{
  "encoder_arch": "inception",
  "model": "contrastive image-text model",
  "dataset": "made-up ball-and-stick molecule models",
  "train_examples": 97500,
  "image_size": 64,
  "crop_scale_min": 1,
  "horizontal_flip": true,
  "translate": 0.06,
  "tokenizer": "word",
  "vocab_size": 32,
  "loss": "softmax",
  "embed_dim": 256,
  "encoder_norm": "batchnorm",
  "encoder_activation": "gelu",
  "encoder_depths": [3, 6, 6],
  "encoder_kernel_size": 3,
  "encoder_stem": "deep",
  "encoder_widths": [96, 192, 384],
  "text_encoder_causal": false,
  "text_encoder_width": 256,
  "text_encoder_layers": 6,
  "text_encoder_norm": "rmsnorm",
  "text_encoder_norm_position": "pre",
  "text_encoder_activation": "geglu",
  "text_encoder_mlp_ratio": 3,
  "text_encoder_head_dim": 32,
  "text_encoder_fused_qkv": true,
  "text_encoder_bias": "none",
  "text_encoder_qk_norm": false,
  "text_encoder_parallel_block": false,
  "text_encoder_inner_norm": false,
  "text_encoder_drop_path": 0.05,
  "text_encoder_positions": "learned",
  "init": "orthogonal",
  "residual_init": "none",
  "optimizer": "muon",
  "muon_scale": "original",
  "lr": 0.017,
  "momentum": 0.95,
  "nesterov": true,
  "orthogonalizer": "newton_schulz_5",
  "adamw_lr_other_params": 0.0008,
  "grad_clip": 3.0,
  "steps": 4200,
  "batch_size": 256,
  "epochs": 11.0,
  "lr_schedule": "linear",
  "final_lr_fraction": 0,
  "warmup_steps": 210,
  "weight_decay": 0.2,
  "adamw_weight_decay_other_params": 0.01
}
Rows from block 7 of the image encoder, named by matrix and row number. Each number is 128 + 24 x the weight over its row's rms, rounded and kept within 0 to 255. All counts start at 0.
# b10: branch 1 pointwise conv (encoder.blocks.7.b1.0.weight, 48x192x1x1), inputs 96-191
b10.0 [ 97 113  81 132 105 129 100 121 113 131  83 106 117 118 111 129 133 106 109 121 119  88 102 105  74 102  85  98 101 106 118 106 125 108 106 115 121 103 125  93 107 102 119 107  96 102 105 106 104 124 111  98 113 113 111  79  97 123 102 113 127 121 117 118 143  99  90 111 110  91 126 111 108 143 109 111 150  89 126 109 117 146 147 118 171 124 108 117 140 113 121 145 117 122 146 131]
b10.1 [156 140 127 131 123 114 119 135 123 139 122 142 114 100 122 132  87 133 126 110 138 131  99 135 143 100 146 132 133 126 133 136 118 142 129 117 141 108 107 122 117 112 129 123 107  81 110 114 137 136 110  67 123 136 140 157 114 110 107 141 128 120 123 119  98 101  84 135  94  90 127 110 113 155 123 124 117 118 115 135 129 147 142 122 130 142 126 130 131 131 128 134 140 143 116 126]
b10.2 [126 140  93 118 121 106 119 118 129 116 180 134 140 126 106 105 133 112 129 131 123 125 129 156 124 123  92 109 127 131 131 130 102 147 129 137 156 115 116 141 130 127 114 125 129 116 113 120 111 114 107 107 132 127 111 117 127 116 138 134 116 116 128 112  89 128  81 131 134 134 117 151 114 134 136 144 168 136 114 135 124 125 111 138  94 136 126 134 136 135 128 115 128 124 124 104]
b10.3 [157 115 133 149 115  75 114 122 111 150 156 128 129 118 115 108 124 143 146 109 113 139 126 146 121 104 149 117 101 141 117 108 105 111 107  89 148 138  97 133 108 128 129 116 127 138 125 106 101 105 114 168  99 117 112 104 120 151 110 115 111 118 138  99 106  93 122 111 127 154 113 136 138 144 128 138 156 138 125 119 111 143 116 134 174 125 121 128 138 123 111 121 137  99 128 143]
b10.4 [108 160 117 108 109 123 107 111 107 140 113 186 124 113 129 146 126 125 125 128 105 118 138 165 131 114 150 113 107 141 105 120 117 107 100 107 116 146 105 125 148 134  91  84  86 150 150 133  97 125 146 123  96 118 134 112 103 143 127  92 103 105 112 101 107 120 133 155 171 145 144 146 148 101 103 145 151 112 119 128 114  96 145 125  91 143 169 115 187 115 115 135 151 109 156  66]
b10.5 [118  91 129 121 145 126 124 132 148 126 160 113 123 119 120 139 128 135 118 113 134  83 114 112 101 150 100 130 136 140 139 117 137 145 131 127 117 125 129 122  99 166 110 131 105 141 145 139 136 116 125 134 119 133 139 118 103 112 109 116 137 122 123 117 124 120 139 158 107 116  79 157 142 126 137 141 140 131 137  99 134  96 113 121 106 138 141 133 146 142 131 133 130 143 129 162]
b10.6 [146 120 131 145 129  97 124 112 145 101 124 135 115 117 111 128 117 131 122 129 133 157 109  98 130 126 141  94 121 125 146 141 116 124 113 149 143 150 129 131 112 109 134 115 126 132 101 122 123 140 120 128 149 151 109 124 126 121 119 122 143 132 129 121 135 117 153 124 154 124 109 118 119 120 129 130 124 108 136 126 128 138 130 114 111 129 150 126 155 142 129 116 158 133 115 145]
b10.7 [ 93 170 107 117  95 109 109 112 138  87 133 141 115 127  98 124 142  99 113  99 127 144 114  98  72 104 123 107 107  94 123  99 122  80 107  94 125 100 109  90  91 118 124 109  61 120 126  83  98 113 123  80 126  99 101 100  98 110  92  94 124 109  94 101 103 104 128  91 103 111 103  94 132 109 108 127 147 142 113 136 106 118 121 155 109 126 135 105 146  97 105 131 131 116 125 126]
b10.8 [105  73  94 112 154 115 125 132 143 117 103 102  95 112  52 112 135 138  91 118 124 128 126 119 103  75 119 103 114  84 122 116  61 133  90  85  96 134 137 100 126 105 131 109 101  73 122 197  92 111 104 156 148 109 131 131 102  88 101 163 149  81 111 121  87  75  98 119 214  88 109  98 131 126 130 112 132 110 124 110 149 127 118 138 133 137 122 125 121 149 142 118 110 140 134 112]
b10.9 [134 109 111 139 126  79 118 101 142 123 153 129 157 146 170 109 119 162 123 118 122 136 117 108 129 132 118  89 124 112 124 142 136 116  97 108 148 124 111 140  85 130 145 125  93 127 130  90 135 120 101 119 118 139  95 159 122 151 114 108 123 140 128 106 136 113 114 116 110 110 124 113 105 150 116 138  88 142 114 114 120 156 135 140 123 139 148 131 147 122 114 144 158 134 139 141]
b10.10 [142 117  96 133 134 131 132 137 129 131  84 137 143 116  95 110 139 112 126 130 127 153 120 116 115 141 166 108 125  92 118 103 138 134 115 114 100 141 122 134 130 139 135 126 104 108 116 119 133 102 106  67 108 105 131 120  89 126 122 140 135 122 111 129 126 128 104 111  88 116 139 127 111 134 117 134 123 141 128 160 121 120 116 153  78 112 146 127 147 126 132 102 134 122 136 113]
b10.11 [122 101 104 114 133  98 135 143 127 112 127 142 112 126 108 138 110 136 148 114 145 112 133  95 111 103  94 134 126 147 125 132  94 126 136 105 130 135 121 110  91 123 112 135 118 137  97 125 126 113 119 137 119 109 144 117 125 136 113 136 136 108 125 124 125 147  89 102 107 125 103 107 142 137 120 124 146 132 134 118 139 134 109 122 114 137 130 146 162 129 131 134 122 139 111 136]
b10.12 [137  88 106 152 112  87  88 129 152 115 104 157  61 137 111 144 138  93  96 138 155 144 120 132 125 125  89 153 124 108 126 126 154 129 140 128 151 131 139  93  84 155 122 141 172 150 130 138 143 138 106 147 128 144 116 184 123 110 121 125 132 149 126 145  95 130 132 144 162 114 135 119 138 136 147 149 142 165 130 112 134 134 113 150 127 130 144 139 146 135 131 123 137 139 126 142]
b10.13 [117 169 118 153 132  93 157 127 122 126 166 159 157  98  91 129 186 156 119  99 119 135 129 132 151 155 132 126 124  93 139 132 127 133 139 149 123 150 153 144 109 132 110 134  93 101 131 103 108 113  96  89 126 124 118 111 133 116 160 124 149 146 160 119 119 152  92 141 125 117 103 121 134 154 120 154 117 169 116 137 135 146 151 147 124 135 154 139 114 123 130 157 148 128 163 118]
b10.14 [147 132 155  92  85 140 129 114 118 142 129 115  70 136 129 129 129 136 138 127 104 105 109 121 112 109 116 103 123 139 128 146 107  99 123  90 146  88 116 164 123 150 111 111  96 146 140 115 105 126 125 160 125 100 134 103 111 142  99 103 100 112 127 126 153  88 123  81 160  99 132 110 131 116 109 133 124 131 110 105 115 140  89 116  88 134 131 105 145 125 118 107 133 113 106 104]
b10.15 [161 116 151 101 136 129 141 127 124 136 131 119  97 118 117  97 110 121 169 143 130 132 117  85 126 147 128 128 119 121 122 125 157 149  97 114 100 107 104 138 147 108 111 107 175 126 137 113 124 130 137 168 135 123 136 148 137 132 157 124 126 128 131 116 104 127 166 131 111 143 150 128 116 147 145 116 123 155 125 120 116 137 113 142 131 127 106 117  85 120 128 140 132 125 103 111]
b10.16 [105  90 107 116 118 120  99 123 124 115 101 128 125 107 118 133  90 125 120 109 148 127 119 135 104  89  92 138 136  90 140 114 106 111 115 105 101 117 110 137 115 115 108 111 103 109  93 111 117 124 117 153 119 127  88 112  90 105 113 130 139 116 122 124 138 139 108 122 113 125 120 115 104 130 124 126 139 141 126 119 118 128 135 132 136 117 131 132 148 104 113 133 135 108 126 124]
b10.17 [134  71 160 109 115 101 131 105 117 130 105 125  84 104 100  92 103 137 133 120 107 117 130 192 160 164 149 149 137 113 116 110 139 101 149 129 109 100 102 117 115  87  80  95 109 142 147 101  95  88 128 130 115 110 156 141 103 145 130 101 124  72 105  91 167 128 168 145 141 121  87 137 115 138 146 145 148 172 129 136 154 147 115 111  87 126 136 127 144 119 135 128 140 140 127  98]
b10.18 [109 158 106 115 126 129 134 107 119 150 112 143 118 112 127 112 162 114 153 138 126 108 130 100 169 105 105 113 117 139 135 128 111 101 130 134 153 111 100 150 162 136 121 116 129 139 126  72 126 123 103 145 122 118 129 115 131 165 113 133 121 124 119 112 119 114 133 125 127 128 143 126 126 135 129 136 142 160 123 102 117 135 123 120  76 131 156 124 170 116 116 179 147 141 125 128]
b10.19 [128 118 124 137 117 107 141 105 127 157 145 107 144 124 125 121 114 100 118 144 151 129 127 127 150 122 148 125 150 119 125 141 121 106 151 111 173 124 130  93 150 129 118 110  90 152 171 148 128 121 114  99 118 120 148 129  99  97 166  97 118 106 120 140 103 153 127 121 162 109 152  89 133 162 133 135  97 127 119 129 125 155 113 141  82 117 143 121 124 122 122 131 143 119 106  97]
b10.20 [168 121 144 119 120  98 115 139 132 166 174  96 105 123 133 105 114 130 131 143 109 109 159 118 214 123 199  95 117 122 117 128 110 124  97 110 121 124 132 136 115 138 134 129 162 129 132  54 123 106 134 147 107 125 106 129 105 149 118 129 117 124 128 116 132 117  90 124 120 122 138 112 129 143 122 115 101 149 132 122 125 119 123 136  57 123 128 125 124 143 131 112 127 138  92 131]
b10.21 [135 158 132 127 117 155 128 117 129 118 168  93 118 109 122 116 126 138 118 128 116 127 109 123  88 136 117 101 127 107 119 117 109 114 119 123 103 100 121 132 156  92 127 123 137 105 138 120 127 108 126 133 111 126 112 137 139 137 120 124 114 124 106 105 104  93 138 106 117 107 107 114 142 152 117 143 138 159 124 149 120 135 136 138  30 138 158 116 160 126 118 141 152 122 115 117]
b10.22 [111 189 152 144 149  99 115 140 124 114  77 145 100  85 104 156 114 106 105 101 132 144 132 103 124 159  81 122 130 144 118 142 163 131 120 133 128 146 121 171 124 125 145 127 147 148 129 113 117 136  89 114 136 147 151 124 153  96 159 110 136 124 153 121 137 132 146 129 176 107 123 145 122 142 122 138 148 145 133 153 130 150 135 154 109 134 141 139 132 125 131 168 144 111 158 118]
b10.23 [119 103  72 125 107 136 137 121 112 147  65 110 104  85 108 103 122 125  94 112  98  97 113 143 121  95 129 108 113 119 104 110 107 130  72 102  96 129 130 114 114 125 106 104  95 105  93 124 103 116 109 117 106  98 112  98 105  95 137 118 119 117 116 125 119 120 111  86  96 116 143 147 103 131 123 116 129 145 102  95 117 150 137  83 129 108 132 117 108  97 119 146 138 107 159 101]
b10.24 [144 112 115 117 115 132 139 109 129 115 145 133 140 155 126 143 138 167 125 112 111 128 124 150 106 127 142 124  96 123 110 109 138 121 104 104 168 102  91 190 129 125 103  98 152 166 165 115  97  91 118 139 103 119 139 100 144 143 131 114  90 128 122 128  91  86 163  90 149 121 141 152 140 137 121 135 123 103 126 132 133 126 107 140 127 142 141 127 197 119 116 121 136 115 130 113]
b10.25 [140 142 106 114 117 102 112 122 113  90 127 113 114 128 127 116 119 129 103 104 123 137 112 124 107 109 108 120 124 130 108 102 134 128 125 127 146 128 119 145  99 109 130 114 109 135 131 116 138  96 108 101 117 127 108 122 117 140 136 112 109 127 107 120 108 118  75 136 121 149  95 154 140 131 114 119 138 161 115 124 126 122 142 126 102 113 126 124 123 114 126 124 137 122 147 118]
b10.26 [129 164 109 136 111 131 129 115 106 117 110 164 124 136 134 129 125 139 143 126 138 139 145 141  75 137 110 146 104 128  99 133 144 104 121 121 146 114  91 103 146 142 125 114  98 140 152 136 132 131 147 103 102 125 119  82 135 138 118  88  88 124 114 109 121 121 147 133 141 138 150 131  88 179 126 106 152 136 103 135 100 181 133  97  86 107 120 120  77 101  98 113 110 121 133 185]
b10.27 [125 146 135 125 108 126 133 126 103 132 114 170 126 120 111 121  91  96 118 110 125 149  99 101 108 128 116 119 118  97 123 114 110 124 130 134 151 114 116 153 121 118 109 117 107 104 100  96 107 115 124 113 127 115 118 119 148 102 132 110 116 116 110 116  88 122 140 121 121 119 114 134 133 128 112 131 150 136 105 124 105 125 130 115 136 133 136 113 166 126 111 116 139 121 149 123]
b10.28 [146 167 124 112 131 131 144 136 125 154 137 140 129 123 103 123 137 165 132 155 140  88 136 105 163 111 156 120 119 127 117 124 107 127 146 146 124 103 117 135 130 132 148 121 149 106 134 134 153 121  87 144 118 104 117 102 126 185 101 129 113 121 116 135 108 137 139 109 103  85 187 109 113 152 108 123 122 160 104 103 125 138 149 140 124 114 147 119 117 123  98 109 137 118 132 147]
b10.29 [112 158 139 126 107 141 126 113 131 130 126 141 111 127 120 154 121 108 118 124 116 110 114 129 101 119 134 143 128 137 121 121 132 122 131 139 129 122 125 117 114 120 134 136 115 123 123 142 136 125 122 123 125 144 114 120 128 112 123 120 112 124 129 132 126 128  91 122 130 142 116 117  88  26 111  66 119   0 109  57 104  17 129  51  72  93  37 121  69 104 110 104  52 107 131  90]
b10.30 [125  95 158 120 127  88 149 133 117 137 103 105  97 112 109 137 119 110 118 126 123 129 109 124 132 136 152 117 137 121 113 109 129 139 128 100 122 104 155 134  93 137 137 139  94 137 104  99 139 107 121  82 150 149 128 130 150 122 127 148 113 139 106 134  89 106 112  88 142 115 138 172  96 159 121 156  86 148 122 127 119 132 151 115 149 127 147 123 134 117 125 130 158 129 128 137]
b10.31 [129  93 129 113 139 134 139 134 125 103  96  98 124 100 112 151 134 111 101 121 149 122 101 101  99 142  80 106 111 131  97 126 102 115 161 179 119 127 113 108 116 149 148 133  93 131 120  60 162 129 122  93 102 140 103  81 145  60 165  96  94 129 137 114 152 129  65 133  90 151 101 128 131 144 103 125 104 145 112 103 119 135 147  96 127 127 144 114 132 125 103 138 124 101 135 123]
b10.32 [155 124 117 122 122 108 136 134 140 142 148 123 104 131 130 118 138  88 139 115 117  82 114 116 141  89  98 120 117 120 110 120 106 124 116 114 167 134 109 155 145 110 127 114 143 115 131 155 114 120 107 105 117 125 114 110 119  86 117 126 116 124  86 131 114 139 120 136 148 105 133 106 155 135 125 133 134 107 134 106 128 127 100 133  96 133 126 112 122 116 121 102 132 130  94 121]
b10.33 [113 109 132 116 118  84  76 129 126 121 139 132 127 129 112 133  97  90 135  97 125 116 105  82 139 126  94 129 125 136 135 116 127 135 117 142 142 128 127  97  77 102 127  99 121  99  99 121 147  99 124 123 121 123 119 106 168 139  98 157 139 164 129 111 106 120  74 102 139 114 111 123 132 128 111 135 111 133 107 121 110 128 110 140 131 130 118 110 141 116 121 129 118 112 106 128]
b10.34 [145 122 116 128 102 113 130 126 135 127 175 120 108 106 110 133 133 123 115 107 137 104 110 146 136 136 140 121 126 156 122 129 101 104 142  99 112 131 122 134 107 131 104 109 107 142 139 145 106 116  99 108 123 105 104 105 119 120 120 142 122 125 116 111 101 123  74 111 139 152 102 137 126 154 136 136 151 132 117 119 129 157 118  95  76 131 135 119 127 127 127 120 135 126 121 122]
b10.35 [138 127 143 138 128 117 119 129 122 122 147 113 111 132 145 157 142 114 114 120 118 126 121 152 140 126 139 118 131 108 135 115 132 125  99 111 128 105 130 172 107 127 124 120 121 122  91 112 124 124 151 175 147 117 143 117 137  96 115 150 129 131 128 114 110 114 110 139 115 154 121 145 125 131 113 141  89 161 131 116 141 138 132 145 108 145 142 129 116 135 132 121 134 126 127 136]
b10.36 [146 123 134  93 117 125 114 127 111 125 134 155 107 112 136 110 113 114 150 122 103  85 123 142  80 100 105  93 106 112 118 103 146 143 110 128 162 157  90  96 129 125 130 121  97 131  99 109 126 122 104 115 141 107 129 132 100 142 125 149 144 140 108 114 162  96 113 127  79 143 132 133 116 117 112 119 145 124 111 124 117 140 129 138 112 133 122 124 126 119 116 138 129 138 127 112]
b10.37 [125 145 100 101 120 116 126 118 121 109  95 116 133 127 135 125 129 113 146 120 140 106  95 101 198  83  95 143 112 110 113 122 127 114 118 124 141 110 123 104 120 125 133 109 128 142 144 155 126 120 107  91 104  91 107 129  98 154 109 122 112 104 106 116 138  95 119 138 123 118 162 144  93 104 136 143 125 153 114 132 121 105 146 149 132 128 156 129 154 118 125 143 133 115 109 151]
b10.38 [130 130 138 122 132 113 125 112 129 111 150 133 121 108 114 141 115 113 109 120 127 140 119  98 140 126 132 135 128 108 120 119  75 113 138 114 185  96 130 172 154 127 114 100 116 119 126 134 135 113 107  84 120 125 106 132 137 135  81 114 106 102 123 105 114  77 106  88  98 124 102  81 128 139 114 124 131  98 123 115 129 135 110 107 175 124 122 132 139 111 111 116 114 118 111 135]
b10.39 [119 156 142 142 110 118 134 120 138 127 122 171 122  86 124 130 100 126 101 122 112  75 111  95 119 131  95 145 131 120 107 126 123 122 120 101  33 129 128 143  97 103 119 130 110 122 109 137 134 112 107  99 134 103 130 149 103 111 121 136 120 124 118 125 127 106 110 124 136 143 102 112 119  89 146 126 116 108 124 139 139  92 103 122 126 117 123 132 113 131 136  80  98 114 130 111]
b10.40 [143 134 127 106 133 105  87 123 121 169 167  95 108 128 131 106  90 149 137 129 119  91 127 153 159 137 195 116 122 130 126 132 158 121 121 119 117 162 116 114 116 136 104 131 129 162 126 117 121 128 143 117 117 131 104 119 112 140 141 113 115 122 109 126 125 144  95 168 134 112 103 129 135 111 133 143 136 135 153 152 138 119 127 159 151 133 146 140 165 145 140 107 141 136 101 112]
b10.41 [ 89  97 121 107 114 134 101 108 116 124  78 100 129  90  95  98 133  79  77  92 143 129 115 142 135 133  53 136 131 119 119 115 107 116 133 116 152  98  92 105 122 109 137  93  84 133 108 139 112 124 124 110 104 146 138 109 123 117  92  99 123 119 131 132  99 105 100 135 178 113 109  84 132 134 112 113 183 148 135 115 160 145  97 108 135 114 124 119 139 126 137 124 119 104 115 163]
b10.42 [153 122 126 108 120 108  86 136 133 121  97 167 127 125 126 130 105 126 132 130 127  92 100  87 125 127 174 100 135 124 125 116 131 119 124 131 159 123 127 136  82 142 117 121  98 127 141 132 127 141 117 111 117 109 133 153 137  84 159 114 115 123 120 127 123 114 125 134  82 117 114  88 126  97 116 126 137 120 116 147 121 103  94 141 117 136 136 129 161 121 109  90 139 108 128 137]
b10.43 [153 101 142  79 132 118 150 155 127 164 152  71 101 146 128 153  94 128 136 133 123 123 114 132 176 113 153 144 144 104 120 116 130 123 143 123 103 135 120 136 196 118 108 135 185 136 114 137 139 128 135 176 150 138 120 133 120 138 123 131 127 105 140 119 120 120 149 109  91 131 184 126 112 129 132 116 122 111 136 122 129 121 145 114 147 131 119 142 119 136 141 117 130 124 143 128]
b10.44 [122 156  87 128 130  91  85 117 125 101 154 144 134 119  98 132 132 108 140 102 129 147 107 110 167 118 111 109 112  92 126 111 117  96 105 134 110  98 109  93  84 104 130 118 115 104  93 115 108 110 115  99 122 112 155 122 119  95 114 113 114 104 108 104 117 129 149 121  69 122  94 147 122 110 123 126 117 137 111 103 119 101 148  78 135 122 132 115 152 120 116 109 131 122 144 113]
b10.45 [121 133 123 118 110 156 107 112 143 151 144 119 100 132 125 120 116 105 101 111 122 121 115 136 135 131  82 118 104  96 123 119  97  98  95 105 106 112 110  94 135 111 124 125  98 104 121 148 100 129 107  95 106 109 153 117 100  96 142  95 113 108 134 114  86 107 128 128 121 142 114 122 109 117 116 132 139 175 121 126 111 131  95  93 102 116 149 119 128 116 116 120 128 112 132 137]
b10.46 [104  59 121 126 128  67 132 121 156 149 131 107 145 113  96 125 122 108 160 128 127  98  89  94 179 112 117 121 125  97 156 130 136  97 127 135 108 133 128 135 156 124 115 125 127 156 118 129 118 101 113 137 130 113 130 110 113 124  99 144 145 130 104 121  94 127 120 106 110 101 152  92 134 137 126 125 123 136 135 166 143 143 123 132 113 126 133 135  94 125 130 150 137 131 120 109]
b10.47 [105 103  59 153 121 148 120 136 127 138 145 129  99 130 121 133 140 125 135 100 134 110 107  75 104 126  73 117 127 126 133 136 115 111 109  96 126 125 145  96  89 120 100 105 110  67  95 134 112 142  75 131 140 123 101 162 128  79 100 128 135 120 131 128  99  85 119 132 131 119  94  73 128 138 114 139 122 128 105 123 120 167 150 120 155 135 133 111 125 123 123 135 142 142 144 129]